python train.py --dataset="close-ups of made-up surfaces with and without defects" --train_examples=203450 --crop_scale_min=0.8 --layer_scale_init=0.1 --kernel_size=3 --label_smoothing=0.2 --head_dropout=0.1 --optimizer="adamw" --lr=0.001 --beta1=0.9 --beta2=0.99 --l1_shrink=0.01 --steps=15700 --lr_schedule="cosine" --weight_decay=0.2
Rows from block 8 of a small image classifier, named by matrix and row number. Rows with one number belong to one neuron. Each number is 200 + 40 x the weight over its row's rms, rounded and kept within 0 to 999. All counts start at 0.
After each neuron's rows are labels from the 100 images, of 14848, where the neuron reaches its highest value: "responds to" is what is common among them; "patch colour" is the nearest of a few named colours to the mean colour under the peak. Only what is clearly more common there than usual is listed. The data: close-ups of made-up surfaces with and without defects. In brackets: how many of the 100.
# fc1: MLP up (model.blocks.8.mlp.fc1.weight, 480x160), inputs 0-159
# fc2: MLP down (model.blocks.8.mlp.fc2.weight, 160x480, transposed), outputs 0-159

fc1.301,248,123,214,202,207,185,264,148,241,210,164,193,211,187,211,204,207,195,185,189,199,168,201,216,199,205,187,197,191,527,207,198,183,213,138,187,195,194,195,199,200,220,235,200,93,189,200,238,218,218,279,295,204,283,190,215,184,195,208,169,259,174,266,204,217,172,179,219,156,203,220,200,227,197,187,201,188,175,197,242,196,132,208,211,252,207,190,217,182,241,203,186,199,190,168,188,195,197,128,240,203,191,177,237,205,222,187,275,223,192,195,191,203,196,190,172,181,199,189,110,200,235,240,202,197,198,206,158,198,200,205,259,293,196,193,211,181,201,194,195,201,173,195,201,189,204,190,162,238,217,176,222,209,169,200,229,217,202,283,186
fc2.301,209,131,160,194,191,148,201,202,181,201,196,128,125,203,205,200,199,292,202,88,193,200,197,201,210,200,200,201,199,219,259,191,197,198,194,200,199,214,199,201,200,194,216,234,198,196,220,202,175,216,268,212,158,270,201,200,244,0,162,200,183,200,204,206,214,200,199,292,200,200,200,204,200,200,197,185,199,181,201,160,188,200,249,199,103,187,267,201,150,217,218,197,200,199,198,150,204,192,194,92,253,199,200,199,201,200,201,198,201,198,250,201,218,180,120,122,231,180,202,202,196,266,201,182,184,171,223,124,256,201,197,200,213,140,199,210,232,183,198,245,237,206,199,191,200,199,191,225,169,195,200,199,200,235,200,197,200,259,179,292
responds to: bright spot (86); leather (28)
patch colour: brown (54)

fc1.180,215,122,198,214,174,189,144,201,212,199,217,187,199,210,199,208,173,200,242,56,285,223,200,192,192,204,135,270,180,164,200,223,201,196,181,199,205,276,197,201,196,231,179,100,187,214,215,172,204,198,150,188,200,143,267,195,189,201,158,199,199,138,153,194,201,202,230,221,198,215,217,163,179,258,214,200,210,201,222,183,308,195,202,173,199,216,148,188,204,216,177,202,197,186,246,308,179,194,211,197,230,325,205,216,170,184,179,183,249,214,207,213,201,95,202,195,208,192,168,220,218,191,204,202,270,200,225,222,168,328,92,198,171,181,285,199,186,201,281,250,95,201,151,249,319,199,193,164,152,216,202,220,200,220,244,199,169,201,168,200
fc2.180,200,187,207,193,187,186,195,127,134,203,200,178,177,211,236,197,197,166,212,104,191,238,198,197,271,201,201,217,198,152,232,150,198,270,199,195,199,203,201,212,121,203,200,197,209,197,201,181,189,202,185,194,238,180,208,198,201,126,204,201,300,152,189,135,197,227,332,240,206,196,264,206,198,248,203,223,200,196,147,215,200,206,197,199,199,280,310,187,153,178,197,200,196,177,182,205,206,274,250,192,205,239,198,199,332,219,188,198,198,200,198,270,197,203,185,205,204,219,216,37,325,207,201,203,164,197,202,187,358,166,198,217,192,144,190,208,241,197,200,201,200,204,207,133,202,192,198,180,194,191,200,204,199,219,236,260,106,208,261,198
responds to: bright spot (100); circuit traces (33)
patch colour: white (34)

fc1.460,225,195,263,197,210,276,99,251,197,216,202,203,200,192,183,191,160,128,156,171,209,216,215,122,208,200,214,198,210,115,212,196,124,199,187,219,177,253,140,140,226,183,193,184,191,157,328,230,214,193,222,211,190,192,230,179,175,216,201,188,288,200,211,204,199,174,186,233,203,194,233,199,205,189,192,222,182,225,224,134,202,199,230,199,183,201,290,96,203,286,191,215,216,196,198,202,253,199,237,200,187,251,199,162,199,113,215,202,174,190,206,272,199,220,181,178,159,210,204,302,200,232,248,208,202,147,148,202,183,194,45,198,205,204,240,211,199,164,201,222,239,205,139,183,264,182,233,191,183,205,166,201,293,200,278,192,72,200,203,271
fc2.460,208,171,129,213,239,248,212,211,197,201,185,199,150,202,281,199,132,201,250,197,228,194,232,317,216,196,204,169,195,221,176,181,227,164,217,268,232,176,200,160,184,199,243,236,157,142,200,198,153,207,182,242,168,206,161,233,201,384,132,200,152,212,197,193,288,223,206,205,105,286,199,269,203,156,195,175,198,174,181,203,173,203,200,175,179,139,151,270,179,209,209,190,201,199,204,212,204,131,200,199,201,200,195,202,208,203,282,195,219,198,261,201,269,111,139,160,147,202,205,164,185,199,200,196,196,125,113,157,176,263,160,173,194,191,210,198,143,187,218,228,246,200,117,128,143,164,200,200,197,200,205,271,200,195,199,288,202,201,203,201
responds to: bright spot (90)
patch colour: grey (64)

fc1.128,200,139,201,186,203,220,147,201,232,37,216,197,181,229,199,200,223,201,341,198,305,200,198,200,200,193,206,211,171,245,169,200,199,202,188,196,180,200,252,160,200,198,97,199,257,202,200,222,194,201,198,262,186,194,196,165,212,183,233,207,161,245,192,164,227,237,206,202,190,199,198,202,205,197,202,217,202,201,206,191,179,199,137,186,201,199,157,199,217,203,170,202,280,202,165,170,142,174,197,210,160,201,240,200,193,320,188,147,208,312,262,197,50,152,203,72,203,169,204,200,195,239,207,186,236,200,232,202,182,199,202,181,197,231,195,224,200,199,205,206,172,149,218,204,216,201,168,250,176,266,218,202,197,162,197,229,196,197,148,362
fc2.128,206,197,117,199,219,197,209,197,203,201,123,257,193,178,196,235,88,211,284,82,299,303,184,266,206,201,232,199,201,200,200,199,190,146,185,200,218,189,200,197,208,168,253,201,194,192,193,183,274,206,201,202,198,202,193,195,200,205,176,214,161,279,137,172,202,200,244,207,184,234,232,207,206,203,209,239,199,168,135,250,245,200,199,203,112,203,196,191,203,200,172,156,122,218,203,270,202,202,199,142,182,194,213,174,194,35,238,220,179,200,199,209,196,208,181,228,192,201,309,157,195,143,200,205,132,158,188,62,299,227,195,254,201,206,214,172,198,205,196,259,238,133,203,213,201,168,191,200,208,262,214,193,201,200,197,266,211,201,198,234
responds to: bright spot (100)
patch colour: grey (63)

fc1.136,188,211,199,201,59,180,229,196,192,230,219,200,205,282,192,201,198,178,199,89,198,206,207,201,123,201,202,235,157,198,258,362,252,206,201,196,252,220,197,200,200,206,398,205,181,169,198,232,193,179,171,182,204,197,217,262,124,201,205,199,188,199,177,204,206,203,196,259,198,176,213,93,195,201,213,205,208,184,201,158,196,170,192,200,195,200,198,172,196,204,198,196,175,175,356,219,237,246,198,174,187,175,202,227,200,199,191,152,133,203,286,197,196,199,199,184,189,200,189,206,293,181,179,206,199,199,247,200,210,197,203,179,199,204,198,166,200,204,207,200,142,263,197,195,127,208,131,204,204,192,225,142,208,193,304,190,200,200,152,199
fc2.136,246,203,230,195,211,194,187,199,204,199,218,252,206,173,161,202,193,229,203,216,203,233,80,205,249,247,208,199,242,194,207,194,204,188,199,200,235,202,200,199,200,201,216,195,198,193,197,200,278,197,163,190,205,195,203,200,197,101,287,200,193,203,196,236,185,187,290,175,193,201,208,191,195,215,206,187,336,269,148,276,294,195,193,209,201,212,162,158,219,204,100,200,0,204,190,228,16,199,324,198,177,164,203,193,201,173,199,233,191,200,200,214,194,236,218,199,199,195,249,211,194,179,201,196,202,257,249,202,182,186,185,224,199,220,179,199,189,206,201,200,198,151,224,240,162,202,208,190,215,252,200,174,197,248,223,194,223,166,281,196
responds to: tiles (54); wood (29)
patch colour: pink (38)

fc1.283,126,215,223,191,211,228,199,188,224,39,192,188,0,188,219,182,166,92,200,201,201,362,187,175,313,202,220,200,206,200,194,151,199,167,196,201,198,200,196,198,199,220,130,200,171,298,199,187,235,184,199,192,200,197,190,163,206,168,179,207,257,190,131,199,203,212,203,195,217,224,172,201,191,187,187,170,202,236,176,201,211,232,206,170,288,202,166,198,198,212,177,159,196,200,202,164,199,210,295,204,207,305,236,210,218,201,208,203,203,197,224,192,200,183,200,198,282,202,200,262,162,269,211,194,195,195,175,208,203,190,182,191,200,183,215,223,199,203,219,186,199,200,188,219,299,197,195,197,159,196,197,208,94,206,125,194,199,213,199,209
fc2.283,222,190,220,188,271,200,174,153,200,153,207,270,200,223,151,198,200,197,198,192,226,199,177,195,187,297,316,201,246,199,167,201,200,209,148,203,196,209,202,212,202,282,183,226,215,212,199,131,223,205,182,196,231,197,196,146,132,205,199,201,199,248,176,243,200,212,283,233,209,199,227,252,209,248,285,198,326,208,161,208,207,198,199,157,194,224,198,188,213,211,154,200,38,203,232,301,130,206,346,218,189,202,200,200,203,157,188,203,121,200,144,200,182,203,201,199,205,126,284,197,223,206,197,195,201,201,199,215,182,203,199,210,198,216,171,121,199,236,196,185,252,201,200,297,204,216,232,200,263,209,215,194,200,196,206,274,196,216,315,196
responds to: tiles (71)
patch colour: white (62)

fc1.12,207,126,202,187,199,289,217,225,195,179,200,103,176,274,197,122,191,198,325,95,209,226,193,191,164,198,214,164,194,204,187,203,203,239,240,211,189,201,173,190,129,146,208,187,206,189,211,211,210,204,160,141,198,140,204,232,240,196,136,154,274,201,225,196,181,191,200,156,172,266,160,183,240,215,188,170,199,200,305,285,208,319,199,205,211,133,123,53,239,212,215,268,299,201,189,227,279,209,267,228,219,200,217,200,212,200,264,169,189,240,221,230,187,149,183,137,201,204,188,241,196,220,240,195,202,203,184,199,147,217,183,205,203,159,215,242,170,221,296,197,199,182,184,239,228,195,197,199,202,166,168,232,217,221,194,176,209,202,168,213
fc2.12,196,186,185,184,200,203,200,200,197,201,199,207,171,203,221,185,204,287,198,87,201,201,185,200,202,276,197,167,220,201,218,86,193,196,209,199,205,211,200,204,135,203,226,181,201,197,200,252,202,212,232,198,262,201,201,204,196,0,235,199,207,200,242,204,200,136,195,203,217,196,196,187,257,198,197,203,260,215,239,203,124,195,289,197,200,230,212,201,213,220,199,201,199,200,209,212,200,201,199,130,202,190,206,201,196,210,423,317,202,203,197,197,191,199,238,200,200,77,188,192,197,208,199,201,201,201,200,71,198,197,210,185,218,200,199,203,300,186,206,214,200,176,182,204,212,206,204,198,201,201,193,196,201,218,198,202,130,201,199,192
responds to: crack (100); circuit traces (34)
patch colour: green (35)

fc1.365,194,204,200,189,132,209,217,201,193,249,177,231,202,267,241,208,213,294,201,149,200,220,201,200,98,132,244,206,145,226,235,300,249,200,211,268,203,199,217,200,201,132,349,200,193,129,195,300,189,195,198,238,201,202,201,222,157,202,204,207,201,222,162,203,202,203,196,200,175,169,210,53,199,183,200,218,71,182,196,182,201,253,195,175,182,207,194,201,191,167,221,193,337,204,236,225,198,202,145,177,173,165,179,218,199,204,199,162,173,231,255,206,190,203,198,177,197,200,156,258,210,168,197,201,199,199,197,199,174,199,191,184,207,189,216,176,199,200,199,210,185,235,199,191,137,198,177,215,116,195,299,118,201,201,341,162,199,201,164,198
fc2.365,242,213,213,202,230,197,192,200,201,194,214,265,264,202,177,198,198,200,218,248,200,201,108,191,201,261,216,207,254,200,208,162,212,182,202,226,195,200,200,200,200,199,275,198,214,181,181,161,245,206,159,201,209,200,197,182,200,88,202,197,198,203,200,236,181,202,270,203,208,200,227,212,199,217,213,144,353,220,185,241,201,200,168,197,223,192,200,198,215,191,141,200,0,198,166,198,53,198,402,194,162,200,199,199,200,178,202,199,215,199,198,205,196,196,225,199,202,202,273,203,181,172,200,193,200,206,210,182,202,139,197,205,200,214,190,179,196,211,199,193,187,192,212,210,197,199,239,193,190,241,198,209,200,187,242,256,197,209,350,196
responds to: tiles (75)
patch colour: pink (55)

fc1.104,172,200,330,196,221,202,174,222,200,99,197,325,164,183,299,202,181,118,194,189,200,219,203,164,203,199,212,240,200,234,167,223,213,184,209,198,201,198,175,207,210,198,83,204,200,267,199,259,222,205,202,264,190,257,143,178,177,197,311,157,155,185,261,196,192,138,269,202,227,225,213,230,225,171,188,200,298,214,198,195,204,199,199,174,258,283,263,208,184,210,235,207,204,197,144,207,187,271,137,198,219,211,240,135,205,302,147,180,197,174,182,166,150,203,220,113,202,205,318,205,190,244,197,187,196,182,219,298,201,198,192,170,201,189,200,203,205,130,133,197,198,196,198,166,239,158,162,204,201,201,200,201,181,195,209,251,206,203,205,192
fc2.104,191,138,240,196,160,199,200,203,203,220,167,199,167,40,199,199,202,289,226,150,200,228,101,200,294,207,227,202,186,194,197,172,188,208,227,207,286,202,199,230,200,202,202,86,193,199,198,294,200,196,229,183,230,199,200,193,202,36,339,199,280,200,198,210,210,191,249,177,214,199,202,201,202,200,193,199,202,192,188,194,211,202,255,208,194,202,206,198,138,207,202,175,156,222,251,203,201,203,269,138,220,280,200,189,198,197,190,257,196,200,199,281,197,221,244,243,200,161,207,84,207,205,200,244,198,199,205,121,214,200,321,208,204,216,199,197,214,189,202,203,206,203,198,223,211,201,193,197,201,171,200,194,200,312,219,197,179,212,241,199
responds to: bright spot (61); wire mesh (44); tiles (37)
patch colour: white (26)